{"decoder_fused_qkv": false, "learning_rate": 0.0027, "adamw_lr_other_params": 0.0017}
Rows from block 10 of the audio encoder of a small encoder-decoder audio transcriber, named by matrix and row number. Rows with one number belong to one channel. Each number is 50 + 15 x the weight over its row's rms, rounded and kept within 0 to 99. All counts start at 0.
After each channel's rows are labels from the 100 clips, of 14848, where the channel reaches its highest value: "top examples" is what is common among them. Only what is clearly more common there than usual is listed. The data: Morse code for random letters and digits, with fading, noise and interfering tones.
# convs1: first pointwise conv (encoder.blocks.10.convs.1.weight, 192x192x1), inputs 96-191
# convs3: second pointwise conv (encoder.blocks.10.convs.3.weight, 192x192x1, transposed), outputs 96-191

convs1.182:42 53 37 52 56 69 75 38 51 37 49 47 37 27 59 54 39 53 23 39 33 40 62 80 53 63 26 40 33 24 82 46 74 41 47 48 61 61 53 51 56 21 36 50 76 48 21 65 42 56 46 34 50 62 65 43 93 41 74 62 47 45 66 39 66 26 59 48 47 62 47 35 68 64 29 55 50 59 67 25 52 39 32 10 38 62 49 35 32 67 48 64 49 51 85 85
convs3.182:30 48 49 49 52 76 38 44 54 46 78 57 57 46 32 53 50 55 45 50 43 29 64 49 17 52 36 37 48 48 48 28 43 60 57 43 43 08 31 59 50 60 55 54 58 62 40 41 29 48 59 19 37 64 33 66 51 41 68 73 39 52 42 53 56 22 61 36 50 15 40 41 56 32 32 41 51 52 87 28 60 43 41 56 31 52 47 56 43 29 75 62 45 40 34 79
top examples: speed: slow; reverberation

convs1.145:41 49 56 48 29 92 53 80 59 42 40 53 42 87 51 50 55 42 23 44 35 62 66 38 43 54 85 20 50 26 56 43 37 13 36 61 46 53 47 38 45 48 42 44 52 69 58 59 54 49 42 67 50 18 40 21 71 35 74 51 57 27 55 37 28 68 68 47 52 54 75 55 54 48 44 56 60 16 59 38 45 45 30 36 61 39 63 25 55 38 59 59 27 40 62 66
convs3.145:55 44 49 76 44 36 45 12 55 36 51 20 48 49 30 59 47 40 57 71 55 51 60 48 34 53 14 47 47 45 60 65 44 66 57 52 36 57 70 71 52 44 54 47 53 51 72 68 52 41 52 62 23 62 53 52 46 58 55 63 31 38 34 55 25 67 39 68 47 50 48 55 52 56 02 45 52 56 42 64 57 53 96 57 56 63 62 45 61 51 50 37 53 74 57 52
top examples: speed: slow; pink noise

convs1.162:56 54 59 49 46 54 47 63 46 83 57 48 45 82 52 44 62 65 36 69 69 57 87 61 47 55 51 47 54 47 61 59 51 33 77 61 51 59 52 43 65 09 59 46 42 63 59 56 25 79 69 36 54 46 28 64 15 41 54 44 51 45 52 49 37 55 42 17 25 40 43 39 17 50 65 74 26 34 53 55 47 32 33 45 53 77 52 28 70 20 59 36 48 44 38 82
convs3.162:70 59 41 50 58 58 49 38 25 48 65 44 75 61 52 60 51 66 45 00 70 47 54 77 39 59 48 69 39 38 39 31 39 38 55 52 49 28 53 66 71 62 35 52 59 32 66 19 40 44 52 28 37 34 62 52 55 34 18 49 54 63 54 62 50 33 37 43 58 57 30 90 51 52 58 41 55 59 35 51 25 82 42 45 68 30 43 60 32 44 50 49 76 15 51 40
top examples: speed: slow; the character "n"

convs1.135:54 41 60 43 41 65 83 22 33 34 40 53 17 44 64 35 69 47 41 39 26 74 68 56 39 39 36 68 54 36 46 52 46 70 27 58 36 45 49 53 54 62 61 37 62 62 49 43 41 29 35 36 61 32 60 54 56 72 60 60 23 25 35 69 67 66 82 52 53 29 32 35 22 47 63 38 67 57 52 48 40 71 61 65 49 36 85 55 44 53 59 55 53 55 51 30
convs3.135:68 82 74 28 58 55 89 50 53 79 48 66 72 69 48 40 59 58 30 28 39 25 62 45 26 86 55 59 43 41 58 55 68 51 36 59 41 74 56 48 76 39 70 57 50 77 33 62 53 40 51 37 18 67 54 45 55 54 35 42 60 39 77 73 34 44 70 42 55 33 61 61 70 66 58 43 34 14 44 72 45 38 63 38 63 41 48 61 68 29 77 46 45 50 34 58
top examples: speed: fast; reverberation; the character "u"

convs1.102:35 11 54 46 43 51 49 46 08 34 56 63 66 39 62 52 54 56 49 49 74 59 41 46 37 39 48 48 48 23 48 58 39 64 47 81 51 51 36 75 57 61 67 44 60 62 50 32 61 51 55 91 50 52 60 36 26 38 44 12 35 76 68 88 27 58 58 44 33 77 47 44 52 57 62 65 46 30 59 62 55 65 65 23 63 38 33 40 47 32 37 43 50 41 62 51
convs3.102:46 31 33 23 31 46 24 36 74 50 40 49 62 49 56 47 34 50 25 64 65 49 18 62 51 57 23 19 43 48 46 51 56 31 64 59 33 40 61 76 59 45 58 78 67 45 99 24 43 37 46 58 50 61 87 50 23 53 78 94 55 68 57 48 68 67 80 54 59 31 51 49 72 38 63 45 46 46 52 67 66 46 40 36 39 36 52 51 43 88 33 59 48 52 23 54
top examples: speed: fast; the character "b"; the character "v"

convs1.29:82 51 46 48 60 52 57 77 46 40 49 46 42 69 68 43 55 49 75 67 61 17 55 48 51 54 50 33 40 44 43 03 62 59 43 65 42 39 49 99 64 29 51 50 48 58 54 41 47 52 59 39 63 45 49 49 40 70 56 57 28 58 49 51 56 60 45 35 49 39 48 33 10 54 34 35 59 25 57 30 51 61 34 54 34 28 32 57 36 57 52 57 62 41 34 49
convs3.29:53 42 66 57 67 43 42 43 59 36 41 52 36 27 60 38 68 47 59 57 50 63 41 51 58 50 56 53 56 54 58 41 62 31 47 53 72 67 41 30 63 72 33 48 43 38 26 27 36 29 36 48 27 57 54 64 40 67 56 53 25 59 56 39 65 52 18 60 38 61 56 45 51 45 64 51 16 39 46 25 29 57 78 38 59 47 86 50 52 30 54 55 45 54 44 65
top examples: speed: fast; the character "t"; the character "e"

convs1.27:38 53 42 69 22 60 26 54 67 63 49 61 32 68 52 50 53 20 58 54 37 19 30 48 48 65 57 61 58 46 35 63 60 42 51 36 41 22 50 50 60 60 50 46 48 62 64 38 50 52 47 66 66 53 53 26 64 38 23 41 57 26 55 45 57 75 73 40 51 38 34 35 59 40 29 25 52 55 65 64 53 59 57 57 62 60 49 41 56 63 52 99 36 55 39 21
convs3.27:54 68 18 39 60 59 35 20 54 47 61 63 47 65 50 49 41 45 46 18 36 59 71 55 58 56 55 55 63 25 47 49 59 31 21 99 50 55 52 43 61 66 55 36 58 53 72 58 58 73 54 40 59 53 47 77 48 46 35 65 49 44 37 43 50 44 36 32 56 24 12 40 19 24 59 58 59 60 97 48 40 31 49 44 56 43 49 66 29 59 57 30 55 44 21 61
top examples: speed: fast; the character "d"; the character "k"; the character "c"